config.toml
horizontal_flip = false
norm = "layernorm"
bias = "none"
num_experts = 4
slots_per_expert = 1
lr = 0.00056
beta1 = 0.85
grad_clip = 0.5
weight_decay = 0.1
Rows from expert 0 of block 2, named by matrix and row number. Rows with one number belong to one neuron. Each number is 500 + 40 x the weight over its row's rms, rounded and kept within 0 to 999. All counts start at 0. Numbers have three digits each. After the name is the row's rms in percent of the matrix's.
# up: expert up (model.blocks.2.mlp.up, 4x64x128), inputs 0-127
# down: expert down (model.blocks.2.mlp.down, 4x128x64, transposed), outputs 0-127
up.10 089:506540508443516485466444499568470418524503473495617610452517538541521478486542487486494566446512512490493490431521590490504452501480508520464518475463530528410531510455551462541483509499480457456425458464516440506529588500493485451452473473464538560522431513479554484509534478421515459559495424516484542475524551445527445545492433465522496463519500508471477450489549466500494475475458
up.11 120:533439497447575480431598547518505554571533533455574507474492512562527543419501489433537517527428406436504460543446474486471493507556519440491530540475500504512494496508484448506493508534517525457560544469544423514481443494473528467458496484468492488555446566456537507550523457508496447519584475476477463490457507485434496522526479479584489521481507517493532474436476414498475526531552
up.12 088:517498450508462516527541512473472510510485504421540620517552526480430494490514550527514481534450558470523582511545512515523489470516471469521497543519472535445567546429491560524522498595474452523451515461534481501467517488457504525540512483484459496347553444584444456418511486516547564445493457457466508527497467492441484513508470498466569468499486503506458529549496533494463462516552
up.13 097:476458460533488510505518511473484510425523514495436463454455527497440505451497419494490489535480513445497597422451486439447514469526536474432492435465485523541462486510507530524482517597494531497548482485476474533527411425496460496476548438571521448571483488518492464494498523533470580443545516503444500503489535480529581534579565492554503533552526460446463523488528481553496454527577
up.14 098:510512562480535583522499534468561486558511497436593566471455522467512484554503507534525550444529487460547475473502556491482513524521513532515549537485475480477532509509524492448468527478551400503474503543491587438511435509489473525529470498514461545524456567407581488454476506418541430557531487467547570557522506436472463555461481554484525469562458546517513484506499478461500522504573
up.15 118:512493522450520516541563539546554514546522500473528545472387488506503525556531466535483508469520468515457484539461452527484420462441574449574540495515492547486521478489534511436470493432442499479526554456532442525543507490517504497548409488544509458448535523465560482483482449504480502594568467538529545536490519538539493473460475455529471499459573526426532454495431483440445575501518
up.16 111:569478373515504521467531478539486495521539498415533522512486506556460494484483576516479498506476509483495531438494549466441554449526490483449527540493443486532456493438475519532498523581492577447554514432480474529517445484508531427478533546470459499469527478537390558492541569492466544542528453483494435513474490501419537547505482489531502513602502438497503507487549494525560459559517
up.17 091:467524494488502469465559487522625574556435522461547521455499525471512458474442514512564529499485487494512451557476450558507421500518528472556534491493496444479446555487421436467485519551522516516486486521532486475400457503498544534524489517515478534482453532459595504475487497488504418537533446540574476519440461489422544478491511562547498509483444570473508507510439469527505584475494
up.18 092:523461559509427495459443483488502468504487521478494484524525567467551444512458535532543532433498474487599471539481544504503505570449509529538444514479472465456493504545557486439476508515523439494485512516512540448496523440520470475567440494461487503482494557462506446395549464460533493502518566514518500499471514576521424535466394574462470480426512500609446526500440478518460514528486
up.19 091:504493493527513549478484498517452479522404474520530500550547485462455562448443500585489451445536572521548501561532499529494483534480536527468500470581556486523525558573464519485510527526574473530505511522471542435473507520534480454528486495577548473561486464494490463351518473471503448429484449533441528465508516555513463486486550581486571506474464502512426516487509556520470509472472
up.20 102:499520450441478484573437534552430528472529488548421502496537477497479482543539462595489486466509518468492569469495479503573515451522501598503483451512502554550483461497537593524550496463504449464495561517482543526534575437503466518454500462553531510495559454435498509446510468470489598479455533533491572483484517558494452453491486448473490442529519451478453568472557510516489474465450
up.21 122:496493584470517488497488538506486418517526503489543593471451552500528522517537460540497517445524456472525510543480501514515499546511508500531552497488474569503521453483549452425502504411562425477491508573510473445465488492482487491493456487553504523506465547430605534549464443421491392542557459483535516503541528475469482522487469520482444507493489594483526422585453450458506496476491
up.22 098:583534427499504512516457508515504456502523430493518565507518545505509438499483481525476515489523509535577528454482633447507541533495523540423481510508442543391518534490554567522431517513498468464476486442492524515509480497519487430546511508565434577476479461525452546449494543424490498512507455504508482507508500533447537582465521512499498492496493463513459589542589429495480462530476
up.23 116:493522519501441457523475518512508563489560453545381546476474471493438534528560450568527515512527442518488595472529501479551532554474523507527482505441517519492542480470523489465541551526524436518478529473557477529543542443498496528470451486538486481440587463481474500463535510488501543477412617565524524541495461524563505467477443482511490467498554411449460515532534486454458499498434
up.24 121:473550467539505504543499485416487480461477499536441457505514551487466490497441572438521522568587488520575559480543530471510533496490457579471457434473501515469473511565523518440487487480458557551468497557452560459479454546517497502548552461536505492554520535558550425505496523429601565483482530485552511526500472592461489433469491495437557500506476457497455448531513533497481465507502
up.25 113:499446483456542528485530515552543463584462565444570540464459494561541461484442483554488488474483442528501379576474549493443524570473470454478559564476482481422524498454468471507446528514588539443498522480552494455532492452455543524547476516469480552481431558502567457468537538466514481533557438510531472542503515520408518522479486505480497492487494523535502473509483451512485509548527
up.26 085:557478531556536488489445478500552446473411449551558463513554505502547569441542495503480423446476590560519448507483568523539509488537490494457486466535503490581508564548492543477479496529509495588505463527453571469420477469508490513487544522519588535581475505453525533440482502443539462423511477540458526532538532508495439492584510537481481512515459518525486558513510546525480503486477
up.27 096:455529530503438507500458540487548502533458543562500535472481578521561522509547510510487535494525495540476461499474576470504509500528527546394480550555477582427557466526565529474457508415494428495493500606442531434445507457497506491519539463508444506489466511484547513472478536391485432500563445548476532528518458466514460506495489498527451487548448448519514556539553456485465517477475
up.28 091:440458486463509546519562521530487526458530479439469461469430548491517465489505512531536471520472478552503495434460500463446560535468545496501500578435527541499452516556489568441481492491557564495487535519489505422451432464510444518487500430578459482523432545544501487489516577479524506458555460533549548560508468615483513475474503469556522534482486502540460477497511494451393492564484
up.29 102:511483487411543533600525582544473532457471506508500414496462564483492515457500465531489515487452453516491504451457542433487574467552577521475481468458467579517441481492526581495472528479506525458539529565528469545530446491488460484480531466635523485537490523435498561513503467551442520484552510507463526520476505550479494476497508450553465518501450552491494504435486500508405493518545
up.30 092:416502454478549522501557467508473554476521462501500552492472533439459470451499472510546532566535492508517431490533491509484448515462441475558568528494501440511489535536437394483519502498510560533519502504538452447507448526538487545592466497540497529520452552499503451511518547530522492470593440524583513601507458516442486506521459438483463505516529465476515438479476490490388567513486
up.31 089:525527507484489497433521511490505494569505462467546503521554488487510446516506555474523461468495496434572522462558508496454489616395496541518511464519544532379526500508532495460538508530485418439476502420576531548460554431499510485533442497440484532488569528549501452558517540472549527522443483537548500492502508529521396511467428494481531508454494489516532527521471512536522491535430
up.32 080:483532573506487485477527474439559492499461506470535525521517450464508522443410532439472487522515495520499458504513457457488458527472468566512463501487500428492560548519453509464519500488477527453513465537496538434451526609475533506472581538441500512564427554482507467559418536512564436531506461523463489511481484517505479507566504513455556499482421583484551529474456484432611514468521
up.33 109:539539515495502528563404449549494483479491456572472524478499482501450534501567425483482530448514502418532504452524518494466505494609540499469515470472505507540497489495516522563558537512448391529457479497404534480528521475499408481469526484479518486527472500430567527498487525394459494533478493458424530445441544433529517498537478467533510492524500395469495508497504497473551463520527
up.34 109:509522521478544507472547487503489570485560426496552453463501490516488445520450503478521492515505425533456504467467432532484460543441519480500594487513483429548471511510535388501517524549508532483538480458463474475478448497471568519478468472461517441556427562541486430548503508569552506451513434484553409516502493515496500472546434441481524526551516482449573408543493492509489551460484
up.35 082:564495599487512489461511480553563474472489514555469520524469458458445558502478519518456524500452463564474466624545539559488481476461484497476516528545548515508537451551560502399456472417508432571511566534551465487519480588491532467470499529507460485489559534466536517442455510464460485490492506528506562457467512522551407527501509538475508538488517519519475556444445494459487488537464
up.36 073:533543546550498433390511492522492436531469529566468518507445491495489492492463522445431501541468512533587476526547424507472471518508451552419519466525517471535469530510489455500488529456470453530529433603473552443492526505550487446492563451523508570550522479510473463504397477429505494486500427494463455515495483489499443480521498541448563534504465522475465543532462523493576464453493
up.37 109:479561466478538471492556511523502555477570399544496526522454481519504493479545456501515476542578450507487477455507470485532445551461503482554594490491516500528496481530555424480566505505482525479530480510486464503481524498516577543508466460506548541517458491495502461543526487552489571501516494556585514506504429519531500466498435431469514467522608480407521398536431553471524541492433
up.38 122:527515475487480463509505509531455539444501497514419459459533450478463540505511524502521486502450538555444542423436462538503531450496549452519477511452531479564537467456499478486526490608504515463460487471548452562542471414448533543446490461483544425473523488551449461503549536591502574479491504476462499539463446476527517545522548432517528437535587489468511497528551466473472534505588
up.39 095:540536433456533451523449528427421481559492558549516519457440524544471494539515511521526495468533519529479552468547505476512548502505522549525453532492497512447531532554529501511550475520539481498501590539520637518513533502447471485533487472480559564498472568480567418450538441421521503509491495542448531501553501502473479473505441477481448423475491554540516484530517517462477404448526
up.40 092:436463613511482540455437451505479474575489551496480516531426555544516500465566442511486502466464463517510520516442478457492485499447527498557469493528489507449516491528479459435513528393472466475530513549540510428462485496458457483524513423515546498543449602424565542519502509487464428573502470506502548517517552433509451507478506538510443517458455555546523509493466501488547550538508
up.41 079:504519419508585481457554506602552511511440580499533571499524456508467475432450464508540522552467452441517497519489537471469418528515539454461528455526469527541502497476450501534519536593513468470502530523468484507481447480506551438523520451544393610533451494476539476507510466485464521486529502547520522494446508550491522510489439481589481498542515514522530500479416461477527469459525
up.42 095:491503555477458515521458466471546501454437537532490529550538560510511469424528501504485565503426444509510461492524504565414543479542418563454459484465481485471462509477456434555476502447527470536431540561456529472490458519428515480488435496485547481571532540490516525567436515507534482502554521477494481495512442470504448522543474548487435500453486545534573604535556456534504463533536
up.43 107:488527431486520444485539508478531443512460551474461543480503545479505483524453541444532495506514523501517520455546519460546552493528479529544419504457511509444501514511517557472455521454547483492516558482496537486526455439484461495582540480524495525499534525533480393395489441469598581489469538476502525549460450640464539458492480496472547445490451492536478520501528450491477430549543
up.44 098:562514510517512534522504550514531527471458527523538562475456513481540380504499435506498519487520477404527460489452662420455517511563534512444501452504441559501474482479521562505444551460505453482524526495488537488541476482550446444487521482506446533528446445463561500475508468460469465483621533501498519504519524524523497517469497503498421517517442491537551527501506463460468502549510
up.45 113:461512501445563492488564579540581476499561480482536578491503524476518473478545458479486493521499421492496472554515471528499422531521543446516523445538516505567465496501456501439493487488517551499541493504537456537471482505519516536599433526565500547441447526454522528550510431491495425547577458555561512472499489475523521483445477465480502548507518460438462432455415491476506551425541
up.46 097:520517502489511456535540489429514513535472463447479472549430455466463536554488504575499479495466533464465531481516474511536462577475514423555546467458536510500532505425521547473505484519487432515537533506579475511549495461565575489460506507460506503419526433544475478419511490487455562520444541505478476507489449638507487505482465507507527436497532415496438521465421489483436462531516
up.47 099:457436543596490519417508519487515472495501536503584476491469494525545559496478470494457486492425425470505472606463534467468495554533482510460569473519488562509507535511549494493452520474540468474588515502508440461513494532490481399525529551509480510473479542425528543520518444478431462571540522469477443459506566418474500511445571538511455562505467504546526526449487502538517500546502
up.48 082:530430550490568488499610519474519506569487514485511547497510509566575480452464487496475491465459520489474439423496452527386468504519525467484484519539484510435477522511444421497496501562547510476493444456574493545501490472483511536539542559562458551537510479495537471483524600455504491532528440433477534596510499520440430464525523566496534482528509502500510489480507464519440510473568
up.49 098:452512446582499499439489478419484488502484503498482446544599543509472449528530558450497504526564497507589467462541524467518454556380466552448507480555503450478497452472487501497506481547509502544497429536490543480522478520550563447530512507430501501499484495544470467564531502455526522400433483496553497501502486512488503475477476527425499534500495502586434493494548461552576521488438
up.50 131:479451463525582536455571517486472532496498535470550438532494515533476458461408538457457496536522491458493467504489520517427532535527499481432532479497436475487478544485498511504513521567481536489574540474475424521486449535448500440518550497519515462554457589512483463526524527520530512473525436497512410524496516579428549532500527421543529589514502498513551450451476498592427491529544
up.51 102:538546386468424503510507553514536496499558472475520558459545452505429450502532492482554489473475464494509573421506474446516445492478508510568494431517484475483494473526488444535494543563464496495487501506592480517460521461487504578460473464444476565446598473508476506472561469487483604441512503487516507445447468533552483560510423464527464502479560454523483513498489472460548513474453
up.52 099:548488473546555508471558510480473540549414506458577514526486509573542506511360495473473520533495487496492421485495475554505510527493521476459498531499477462464480497476479477485559469574570549472552529455554417551473488520484496468531567488481511506466509523509514433514500498560520476493521461546477422584546504580440519505550482535504548485486475534460466451495475548617469513479545
up.53 106:576501462442449504475526528569516482500563443441566599490537510464515454464435456550516482508457444473490472539484528508516535478562506484494467505500503498476461536437464429458442527474540470537459454540520483509431475539516492506438482564480427581382564505561525553435476516454543503529522475548505518472490465451515520499437497548493473495504483438512461547561548466487518481545512
up.54 106:568453530502459512490519518486479501500483464449545540447427517519494423524498504554502530469474489507496485483489540429480553536537492522516511526566469507415509540495522569434442517479582499518527520509533475493524525456505414500536466533621459514484500588477538554393455501413523527484538492478487572468512479469486509469444493540520486496528474567488458496618457452497476525531542
up.55 069:501540532587523491449542491473488435487442536463511482532461541586534474492454591461492487506493562483572495483488487580441467482530490526460483468521482469507543544540493560491483481512475463513539550571466485397430477505513457448503527486554510560520454524432511427470499545510531509510471426530534504459515532448500519471503500544539553584440408563530527546431492516479532485476469
up.56 089:516490479514501495429484529490448513482463419470505477461440538525514533430490516532447482501459547496459581436502529448468549523521508536428479538508434533471486497472472511525499546540512565458492540469491501518535493486457507463499532535577478441519523469446408522454482458502437527476529500422404478555492492615424503498529563487534486551551464532516516559471528494498408443547507
up.57 102:492466512484488465533473547507586525538488581532510548471434520452496524578487524550525508452439486513491443521523581454473485488508537548517426541458472535424570514486516506436475526430525466501486560456605481444507493477484458466513457549469474469504569526523547505390504511514570488538509516517484508518499489509486461535432469550518481484473471514576468514502474472471377477522544
up.58 101:482443546508466458530451477491523505498539521453472434517432447483488501524543536552550466485448518553519535488494527514522557564511487452523441498494517519476556505496523526474469493470513487529446493521551516539506573486450488502455450542480458497408552468514458503468536529456492516496438610532512559460479508502522500485449512557465479536442503426559411637485481515542398499473447
up.59 089:501528535476610490526489437510535482519466509406537502558500453551567527516465565494503472500581529478553468463521545561500411501477501559526476476571471449532451508578463523516506519462499429507511526517495600430468484481482473485568510491563526527527481488504463440452465527452540526544538443512517515540491534495436435484536510513429516451431462565550514512485464473500528446507505
up.60 107:463510545492500485510542548504565500567498545452476533529450492545550494516485534551542511481473454488510443525472518513455419519466532507559503556482488429524448483557459455420508501477492564493545492487512439506484431481491543551529453528574485479481455524473529485523523465478564471540542532547592507514440460489499509422490515507516468487502564502526506416507407443412413537450568
up.61 080:472503535433484520517527456550555509451534461575432488515428568519506526462492503532486445445471457537485534542457422445504497537543468553525541487478457539558522507557493499445487470454488452556587548528446503462527513575507485511457486448575470426587424519456540585526501440470533492497519541494426514503507591514477466519541463482482529481510512524436492485511483523520444497498496
down.10 088:452494524556562471501533487423517569469495477514539447545533504445501523494552511520498514481541417571490528550475485471559474507500510624468494535461489489517472464563493567530559477493560502535473420532486508486595516469458536484506532517487543409421460539552488530476520527533475482426480558489499536487450500474474562468526503518519459513443505541581503491543455518573479537441541
down.11 113:490529515520445532482424475506534470497499468489448509468514480483489528477507513496531434397565570452557573475556469472566482510488514487490469524465543582463542522544530545481486505450492506496451464537477575535529516494468497501502520533510447506510512455511538577517539480461528411446450568511582492477531578379488500504503545533455597546511443521490489436515487563497520534470529
down.12 089:496455495495521439509556496440582523495510445567500473523493545453523553535478454513433552449531492513516503567541470555469614545519469500500472574531512472531505516562482456497445509459575478534573507523558551464485512541422464569469516519506528448596500627479532535523473539528521506542519488527459457470496499511496466434560550479514452550469492456532523530503488508523522530489467
down.13 102:495515470545528481507517512522532541560516472445531451520479500440541527520511537428543454446599529513484542531495404520463477527484451456559464550490477492428555531499506531469574471438500494462493548522480537481460536556471408547515474526534490450511513492526527555533483497464524380578402517487557484493534544492460481550410491543477495510481432499536480423488481505521502500460488
down.14 101:547539545477491477494492467503520522450513503530461475566500481507451554485500543526514496483513400534543537454451538507559494508459500498499456515452461440577507487445504504475504429564487579508432459506506520557550459465473528482488495383468553423496560504567443490515548489633500497458461473552516510517526449487481510480557498463470477501490498432420490531472510552590494461516491
down.15 102:544543474546516481499425501433518421440512406433521445535567466489504441497495471476577532467487461518557542519478418470548528568491458556424511498519475509511488555455557505487491540557446507483438413536482592510542486446470466533467552507507487524526485523474492512516528527502508417447446471488512470488512523435437509520478522530434490499547431515523518539450522467570534506500498
down.16 103:461524509495563487519460464483465540543468492517450445504468474449513525522456490525506449458568517514511454578511484561565478448439447510555426514472497576450511474538495554468494441465544480477502498525460543465454511505458430565598531498563506515557448509441616517454478460419546407510482495518564461487560550460526500492452531519476504522499455482521543467475469513522516536487491
down.17 098:502543461481421550513469594466519489507457548471429457539529545565514570458573411484480459504504474501527482485516526448540496472452514476486455438544527547473508527518530552563439521513457585528500530465500561541532489536491498485458479443471586474595471507458468529537542491484401548522469497474495513529540563520589483539502584493506493581520524493504484505469507503505529525491545
down.18 102:490451512469515512464506524503514463534506480506507388572547424569517503467479501527473503557497442523492485485468540542500487483528541472531551500510531439494471547513480476495509500612487531496494527371461437571496456462544479502492527407413521495474460530588491448498564547518527543480502542535471489510438425483489506512546485469499565530519548456422513568454510561491534512517499
down.19 112:405527499472441530462543504506474462523484570563479552541479489560497469491519452501495452591460464469400496540515573544503481484545551502478443483542505557535507503481508476521523504488465505458541505474515406516429489506497480464483484494463516560422482501468448495489471507542519594451502438516459584517478511537472422419563476476513455528469541479458524542519493504473401450488460
down.20 107:534474565555552550496501599433569496494500522485544479509509516544495491450480544469510591492530453512521471528472463500505464541483523488500567559445481433494513546404449447428437514517484485525535428527444558528513457464517481474547490510460455416501503561602500514499498525479527454474500486480500487507539473456477545574498586532514515501532457539524553437482469433490478569490513
down.21 109:580534514519491512506513481463516533466502459443449505501505433518479457495523506575517491581512474547514513450463526428576550495425497494439498490476456435497514525452475529442442439607525577518436447586513506534566473490532514480510476478474528476505546449492457424448547474522550546500421496509485510593563502477472504492453527460500520473556550506435492517490502497508449451487549
down.22 106:470514570506503493503493529490484526500475478523461433503455496494496590537479518499517543483468470539481488621488438561597478450546523490509491528442545480517520382521494422470449459499468579507516485588540472462436471563473504526514541428491489382555475535510501474517481480479495462509537509479555522520519514505562512478544525533510490534545535540511500493432448508521503537507599
down.23 112:527390496536559500468465485479516552473495496442546395556542521528565501495514541483559524502478482544583536513465489540462566527550388499447524506478459423487490576430519463490432515515525508537508507533434502478544495512479471545513564551521454499562450504547580487524491559435491459494510526441512455503485477493472526524522510516489512541561496553547545495499460446516542567511477
down.24 096:544475527526490465497499451569552492534516435462473478480507435523467467563532452533530471504491519464524559400519428551555512482492537439486570508533526497514507494437449505519482580518478484478483421519479455625493497536507547560452489456543508521452576476478424514501520501520476596491498560484532503452469526537493462491513563515451495477495535467403472534472484529551515470425514
down.25 108:496535550436391554522523502458525484511482476523412519494537522499475492534534504539568532510525468459547530548617490470627459515539493445547420486480467575578510502522589527510482463505515519493460500498434505462516479512448458518488516422517521497502432492496480529520567456517497451517550517476463505504524547498483500515533539485493527539540570490486455445470539587515491529502572
down.26 099:451555492429362485467505469522489467450515483543505587507454547534472508515477502500450506545459543500450467508453450521477472459510481448486505480501542557552463498512468474505489492507535465537573525441507475518402501551467554422417515514535546556524515483525465419492481508502527558488553485505416518491501510556545487490541450517522541497461441437542414535521536491565465462469476
down.27 091:491461563518517465490416522498438537517506518545470505451479434424539512517540514508472478516490512552501506537531444509550482546460511483461464531514447467477498428505549475489522423513526491559502380460559419462477538488571570465496482464450565442494549472527491472517484524557486468479443467456535519585497547538545532468537426459523547531478573541484450474452463537479553531468514
down.28 092:589499542496524487461413525500543526563560460497441434539532471467504535523489490500517475450475466441502516485541467497508527495525463446463490442523531508476462416483500472497468537512466470450474442479527519514501477472453488502534490544578450558567581478412518518569510531471447490459477497514539460481500479425532514562513562562579549435564507572451535490480515506517586533465542
down.29 097:544485478552512516502484468493496469556497450493409494525469452530523507490448513525526539483603497494563517562565401463530497549508473472446556494490522424448444516490533492449499509500434537478499467502505525546479549505481480543491494524518477487561438455524569537458552461479512427575443531441610443496529520485534505532497524547438531492526443539458533496514587472499557498524561
down.30 102:532529541514497495463462513442518532540484540491492371453575463544468571544538510508564482494455501452482515543494485414580485474551432469488457513509448551466503471568551568487500598482468460482514469493502509512553523491465504486430534485502442562504479505485434553511545468459534475538480568552456428489455530398524506504517499503493551510527493523543505541433480533466522536455524
down.31 097:436476571514528469512600455441485582432500499484515464504496449527488415524507522514488525515376463517475471496455556484518523482531498519542505479503557489533493524532510425563452514606533507510539516515369465528531509448431540512493507489513524489494553518534521539496481534533502511497521450534447542448447472492442491415562463512498543484483577468477478495492556525513528508555527
down.32 099:502539470439432537508531570605471481549515541532458542517523488533460520471496462497478418474422488426444482489499584484505472459561484490496508459513497518565487492470515531601545538498520489541529563467541503529487463509500506471473491510489494498445523450431472485423437460479497593496539543488413519511472497515563529438531458477573470499443555474437475535544526514473476452461463
down.33 101:426452513627554478448492513421501553503465484420522491583504494498561489496503487478529453515476456598490540472445476467530538527479571499545495516497499401479494554478519523416517448473528556519511478545499464476526475504577535479544475515516447507519548480525511440397550473512509455469518493476503514520579496507460550569487512502447472518469448499543523503481447449519521481528438
down.34 104:536482512510519514517462420467508459506471523482490444514495485486512550547471510531550525459516499480497494527564495452537536473599506525521409514492559573437529517432485542508508542485534444473444484537500633522522534495515433529543534519565426554446504499481461573451557495439502438515483572496546499455500551450507462516432488585458509527471453465526449527437473492487466484480501
down.35 087:498511541435492568473534502456541561474467464489554502499549532549522468593558477540454468574550518508572554468513507530488599448409586557441548516527487523525491497483455439573471490578535502530494466461489478513466512451541505441502501481496447517486449484545503481493553514482529535468563484496488469593443478492481448521465519467486510533537439510580481537513546432480497487485467
down.36 106:458510460455445490514490516541487452526566552552453513501464550543522482467506456521400496588471495432413476464522522531531466451445539448502509480524557527477486491492495519550587513560480489531507598431504498495436454485521571481462553455534488507402497520484488481492515510510446586477540517564428516452514468490553480498518447473544457451467475473490503521481527570452443463481495
down.37 106:517487456560567491553436514471494516483478484450547435501495456523541559472549458525527507421488486454483519422517501445463537478548485564500449525459470487480539527435527565476443567544542459461445453532454549532561495479456467516513564529492484490492508549526417511451529540469514462498509529470454463417446547463490505541516527537439554482453447500601512527428539446533520473484512
down.38 114:537503496490579551464454506475573489504431488503548516593487537437522479468491510507525538441573499480547479509537483487471549559463478508530476498490516493517552536490497487467523448459535487483542495546488583436555520509475427497514508499532483562517464534501531586457475501416450397508513535468553505428488526436461486488429496524458459546514438536553558440500509480446541503542410
down.39 107:489510482491539517484510514523420529459523464509517484555503435524484446497516543492494564525541483473454427411555489504481476498517487452452504500453467426571445539482541495519512541557489477491578434522484534507476480502467528533503472476461542376432440534591464482477542472531498492463537462513487498510478525483532557529494534454509545447517554486500519397457425453414519547554546
down.40 087:530513459530458487542498574488408497439520534530465514479548451496483390562516550491543483549534497490494506463541589479542502468486493403454533488504469442471521514492501453510448496600457577578491491435506475524501534466501526481488384474435527463504491447523497504549528511545484574515497509510477554556502485473546529483479438455547498463466589506462473497517481503525473439475521
down.41 089:505459524546476509455425453489385491483452549464424473493498502503510540472476510431504484442484524533458527521532456473524478468460507522511453568539529484496549510486596536447409496450483564507484464544431539522506531564429511535482475439482480511506462530523542545538475438416504466479448467493485488491540576483521540486580584531462486516440524497469505482466538576467440512484482
down.42 098:463425404527501470466507491488578482583474455526489531479494508548442491484544537519476462480532592483485441500553502419552482469538476501500513518534505513450565532465508503507597492554483523543522447462557482458539515500579538517484477491476561537547433480516458464580478437520535486542515512477539530544548520483559523471453527507455546554466559506478498494512468542398470488432459
down.43 096:575446550511496428406504478515509510465539504479472471486483447472460483544490496430492496500468446450524552482501447477475530557513434512488612467510515531490496502540526417480502586544478473562492425514499442512449496452489452521450515461478577429551479543497499503562502479532516554465541545451534502482485441495480392509550486457493528527487530508450559523496545573498550517476556
down.44 098:479548502568504459492457514504486516477519441469496502459487501487505578529410495487475504486557485588516518522541435543565435474446570474446465526434600462465523471458498519473484402463473531508435513499431487513505442554447503564477476450482473392511501485483525466537541505490470481509486490517523501545524558474564510469478539468445536482557472538444457467486544481544506481401500
down.45 114:546555472501467514575490467413473508415457465469469468435494485454540525530548497510584437458522572491543528457482523445553487580502476466447477430502441491529548558504527489525511505566502493431443497583400518519551512512487461547452537496414474441481557486444449510552512542503501473499450485481507504504529541481523555564524569515472466551503495498490478516500539505561483458490496
down.46 101:536518591542539532491511534509508499481504488483551440518556504446569434448418544462502512577460484493578500499472462513454611495452498504482504451482478504459519504554526488478446548515538521530543497536448499452536477517470485567493584493493464551554466562527499526515501544491503480514551472417441436449484540403416457540541470532505500490473438540540522521486506510563555511543509
down.47 098:430547564491465529484449491568509520529422467505474537459473491458500494500509513515506432517544587553538600448499421522570463486478521468509459458475527529516466431456498545488440458521429626491470534462424463525475487497531484490478462484547499499491478448517486437544573526499557527511490527497552540498556542524476473517510473537512541521495471501388486486538552549542494484449493
down.48 089:487560491513464505488440554452504443509538537477444438471473458528471484540477472478548458510492510503449470495566547501588458434507498453546512528465479501526524450559554541469493523418463541487549529472474526501521564546459498436535523466523494518496472483459532535635511449554601530437515437538491554454521559479556514540494486528542515576494475546493505515445523509500585521483507
down.49 094:489491494462456464543607467566513486563527544466531571458538491474533548524517461503513476510418503516526466532436519535483471446497501439476483493430529471565500500515475488508492497500484488530476601465510454532481527517464553404481492496513476488494518492451429472453472518564436618564517463454480469515500534487500483470547463506518562528481538447526521508414586545477529450552564
down.50 108:507554524473506486535474478451490495547567512499446408507482536481496557472464475527566504476561501491495495511515441501493509508520475446568485550499538509436513482524540549491417503469481506439447518492475540534533510473448456607520486519568408523553470460488529507434584470376461402492500498516504515493475549452519469544475562590529541563505502513497516491466483531508493553551479
down.51 101:413421542575563491516465446474522521503437530491555471528508501539497539504448512501576537502533449597466504533506531543471565516503452541527426506515538464538545530433461492526469452500576473505498474568416537481548507501492447525512526533557460457599456543544528531515459542472493382479476542514514445496489487451503487460500538483456521513440468528539499535447491491471530510520482
down.52 100:497499493426467498470466553474559491546458547461472497517525490493482563555434533558465523430520529502469477500515560496452436443557470401624447513488499578511513515517538540554492482445505529459472539451486554512489517562499445530514494501544416522537497493493483578523466518499461499537516494457489466441448536495425479535472559482493495593475454557505516518484477578517441524481529
down.53 090:439452570513498510487422533437530506464518517544500495500512473475493491498449524497496438476526505574504554571510504501575426432502481508494482589498555499518582507544536476479472463545578505505498516607478549417553502470486523562413505480513531429500495522458454510555459508574466514526476449468519492532508525545545478443522517461423491536474495543515484480427494429567496479508458
down.54 108:508508531551479525504494512485524528525488492506473447544543438444441550521427531484509478466498461523511523534479478468542381469495463510494458457408500509542518497514525429515476458540472627487498494533501542533445454445477556582427499392445528443518462492468527514544511462528500438511514526527551471535524478505528490559534469480518554521564544517401484514424499498551535510493508
down.55 094:489541494455423499492506500565445496517504544542463536482505494500467502508487505484501521553430494501515497507436495519469462456566454421460546499471523515586471472555421572520518531476499510499515592423439452505487513493561548463482511455523529485472536511488416506478427503514560513476490490580446513508495523478561579473506548467510468586444579515486450546577519506497415445512534
down.56 094:579495476490549567552493505484501434488483474466462499468439528473503593503420461515525432460625512469529481617525458522521467493491487449533484469487511475536520503494468467470483462462512535440480454493520523544487516487486465562543467504516452502566477542522510512446514447415560462591479514452530486453526477495509471564486582489500503526570487561547525409521523469494466507526504
down.57 091:584504559527524497436498465487475498444510424494481487508528474480472549441437474460538533490557454504528523523569488498487541518446523511450576462486483492452432591507477415530492523608519586509493450493417499471527496508534509520463459453535531486545498481529480565569479545527515488460458483483524464520460501467443501441526464442475521482568507494439583502446455502452574472511489
down.58 093:549454486474495568432452531505507462527497549506566463542582522515541464485481546503460506529491438501491466530409505465411511557479465496497536503505491548501474572459459427479452531575496535507534505453430495496459436437530507521494507515479519503522438533522523467481462592563464467456511479479484456533444468528469543482552447463539532570525415527493531477460512411511508587528489
down.59 083:495508478412459498537606524546481491493475536498482550459529530576481526444528499488513499499446489474438539560497464471533543445515494446460534503492465491502479453531455485535535453513513522507544497518463466586452541466505440479419513482509525429462531487439481450555489498558499523423502493547390574451546497491452543494501514454527453556522538406456495485492405541498458467496483
down.60 095:591534475510469540484448519516528478428486446508481458548586499426480485504464452516535484474531506443563569494462496384539452468523475490462541454530476568501524542515564479518471524552448507508506497446498554529546506499463475517463497467412521506467533498522456581576570527501503472466470528425511489525541590419445497483488478461495558462544477489475494518464547488528576511506502
down.61 083:559441546561526486517531488447458483481499473464579502515507418448532532466535528542487532513546522476595509460551501458521530519438539433450482518605398453440502545462525478506494521535486557470488475461559542552499496473481453490490522486534467489394539419495470495491524498498558550496496511530600487510425507508511476500480498499520452482493541536454457514526504419516566519476553